Weights of a small multi-label image tagger.
Model: norm layernorm, patch size [8, 8].
Training: 4300 steps, batches of 256.
Data: trained on simulated fluorescence microscopy of cells, 195000 training examples, 5.6 epochs.
Rows from block 9, named by matrix and row number. Rows with one number belong to one attention dimension. Each number is 200 + 30 x the weight over its row's rms, rounded and kept within 0 to 999. All counts start at 0. After the name is the row's rms in percent of the matrix's.
# q: attention query (model.blocks.9.attn.q.weight, 320x320), inputs 107-213
# k: attention key (model.blocks.9.attn.k.weight, 320x320), inputs 107-213
q.247,104,213,158,224,141,213,160,188,243,206,216,195,182,244,196,258,230,202,232,226,148,201,224,190,199,217,182,223,216,234,210,242,210,172,241,177,234,160,214,230,207,184,213,184,193,211,162,188,208,182,248,209,163,168,227,227,227,198,209,200,206,181,199,197,146,197,184,191,196,194,174,191,200,231,190,182,197,198,184,161,220,217,253,201,225,197,164,203,157,190,234,250,252,172,201,210,181,194,154,246,209,208,198,216,240,260,149,197
q.248,112,196,187,152,208,165,187,206,184,185,149,165,228,192,192,190,195,181,209,163,242,171,222,145,181,260,189,187,239,247,156,194,203,156,168,167,201,194,183,210,180,231,191,193,197,239,128,183,152,219,172,193,202,213,181,223,217,211,202,200,231,240,193,184,174,176,171,220,175,256,176,228,221,138,219,178,175,209,202,257,220,215,246,189,200,215,207,208,209,202,233,220,203,184,159,224,165,147,224,180,231,165,187,193,211,201,164,212
q.249,097,182,218,165,156,227,179,196,258,198,233,251,217,178,245,213,189,143,210,199,150,232,219,176,192,204,263,201,207,265,247,225,188,200,197,159,203,181,167,175,197,160,175,211,220,204,221,186,249,178,198,263,155,219,207,172,177,194,182,216,227,243,174,231,220,233,208,252,188,199,157,180,169,182,186,186,197,210,196,108,220,203,170,243,169,207,162,219,155,213,234,210,169,183,242,147,236,206,214,205,147,211,223,127,166,184,197,218
q.250,118,200,277,244,216,178,225,188,170,148,199,173,110,149,194,213,139,178,205,195,257,206,243,201,249,201,178,138,167,177,230,234,177,190,233,172,286,189,229,183,176,199,225,164,221,185,198,245,220,221,216,217,170,219,165,200,182,199,180,205,209,219,152,229,174,163,168,187,148,215,215,172,177,207,153,192,230,191,190,219,214,224,197,164,226,221,220,253,213,217,248,230,274,217,185,198,220,198,219,222,170,219,158,179,236,218,209,170
q.251,084,158,195,185,230,157,190,213,196,175,183,155,200,178,167,235,119,248,181,233,256,227,204,170,196,247,246,209,154,210,201,171,214,163,202,246,182,180,208,189,181,194,207,217,197,236,200,200,207,203,203,235,168,214,222,189,239,222,252,172,160,223,223,241,184,212,240,211,232,218,178,230,230,178,177,256,193,195,192,203,215,296,311,177,191,222,134,176,174,238,217,245,232,209,171,257,218,248,183,217,187,176,209,227,229,233,150,195
q.252,101,224,191,229,196,229,196,175,192,182,225,280,194,146,178,194,277,187,257,195,145,149,170,186,210,183,175,208,169,171,222,207,204,231,201,242,191,189,203,197,237,206,193,208,205,188,188,189,221,225,200,205,200,189,186,196,178,188,183,210,187,194,225,199,183,200,110,226,201,214,257,175,188,195,201,193,242,199,242,198,232,210,230,192,188,193,176,200,190,200,205,188,243,146,173,223,178,153,161,133,231,142,176,259,220,209,181,195
q.253,099,185,118,130,234,184,194,226,194,172,230,246,235,261,195,197,222,182,188,200,167,219,170,218,204,243,212,226,234,198,173,215,199,203,232,187,212,191,237,183,191,147,153,215,215,214,158,168,152,231,211,174,162,242,232,223,178,220,248,236,285,216,228,197,161,199,233,168,192,219,204,185,220,235,223,167,186,177,193,183,166,172,192,202,190,173,183,176,168,236,177,166,221,198,221,175,261,231,199,180,204,181,209,179,174,211,157,227
k.247,098,222,208,263,208,208,216,206,236,233,223,185,212,221,163,168,205,206,181,201,177,195,171,237,264,191,179,213,214,174,190,198,196,181,195,238,256,224,242,184,148,185,220,233,221,188,184,236,211,182,211,217,215,173,154,181,227,191,218,243,230,206,214,184,185,236,179,219,165,182,212,229,197,189,193,218,193,232,158,149,174,250,201,163,208,199,212,160,173,262,209,183,275,220,216,200,166,205,196,212,197,192,152,188,207,186,201,221
k.248,108,166,225,216,213,169,146,232,226,211,204,190,221,187,203,206,199,250,169,150,221,223,194,153,300,191,215,140,185,240,198,212,220,209,152,244,201,169,193,234,147,276,213,209,211,164,212,187,167,191,209,199,195,174,209,178,172,201,195,188,160,168,203,183,158,219,222,217,177,217,175,226,197,167,184,214,162,157,139,220,215,201,229,146,174,212,174,229,189,210,200,195,204,201,174,235,249,201,223,209,174,168,207,217,270,233,157,250
k.249,090,175,178,192,275,204,190,233,230,221,205,247,200,219,196,248,177,220,185,160,134,177,214,189,199,160,234,133,179,189,253,126,206,174,207,206,189,226,208,213,229,194,187,239,176,190,276,201,282,199,222,188,185,205,197,193,224,216,189,228,173,163,245,242,138,166,235,187,233,236,167,210,146,231,216,195,225,147,230,213,188,215,221,204,174,177,246,134,213,266,168,265,247,270,197,205,237,186,205,158,222,186,191,123,221,227,183,201
k.250,113,190,215,192,203,166,171,228,199,218,173,207,169,225,163,198,218,234,193,251,179,225,226,178,197,167,257,193,168,222,185,184,168,204,149,181,193,165,184,150,208,201,256,178,227,128,209,185,271,186,150,213,224,171,191,237,187,191,238,195,277,189,224,166,134,210,253,239,220,157,195,194,214,202,168,154,195,201,190,223,194,221,153,229,208,219,197,212,191,162,188,149,189,198,216,204,262,191,174,228,149,153,197,157,168,206,207,195
k.251,081,248,216,229,212,209,214,199,219,200,165,193,206,176,194,181,233,200,168,186,225,283,184,208,248,182,204,231,188,212,171,184,216,216,216,241,234,186,198,231,210,241,239,190,224,205,225,207,200,171,191,138,196,198,220,168,207,145,246,164,212,228,173,120,196,282,283,136,204,206,176,181,183,166,153,200,202,177,196,232,214,181,195,141,195,162,169,202,238,181,179,167,193,178,171,219,210,180,208,238,228,176,188,191,198,188,221,214
k.252,097,204,208,186,169,191,259,184,190,148,213,204,191,178,187,167,187,184,199,231,194,232,190,169,188,242,210,171,208,272,196,258,238,157,189,197,244,185,224,133,233,187,234,175,253,237,167,225,168,238,211,183,141,184,223,202,249,221,227,184,167,228,172,156,208,200,196,224,198,194,165,165,185,201,241,179,236,225,256,182,193,166,188,189,232,233,144,231,193,208,190,147,230,191,225,129,170,154,194,205,133,204,220,222,226,160,166,176
k.253,103,202,144,186,207,249,154,203,223,205,243,218,151,173,183,206,176,222,227,225,212,177,187,220,218,197,199,223,211,180,237,155,187,203,234,224,223,241,208,202,250,208,103,226,204,175,158,219,189,258,199,197,177,232,208,222,203,164,156,186,199,167,247,229,136,202,188,221,253,187,187,220,163,183,234,191,182,201,185,169,189,240,159,194,217,194,199,189,225,222,242,220,253,229,192,257,216,257,235,244,139,199,187,191,152,269,189,215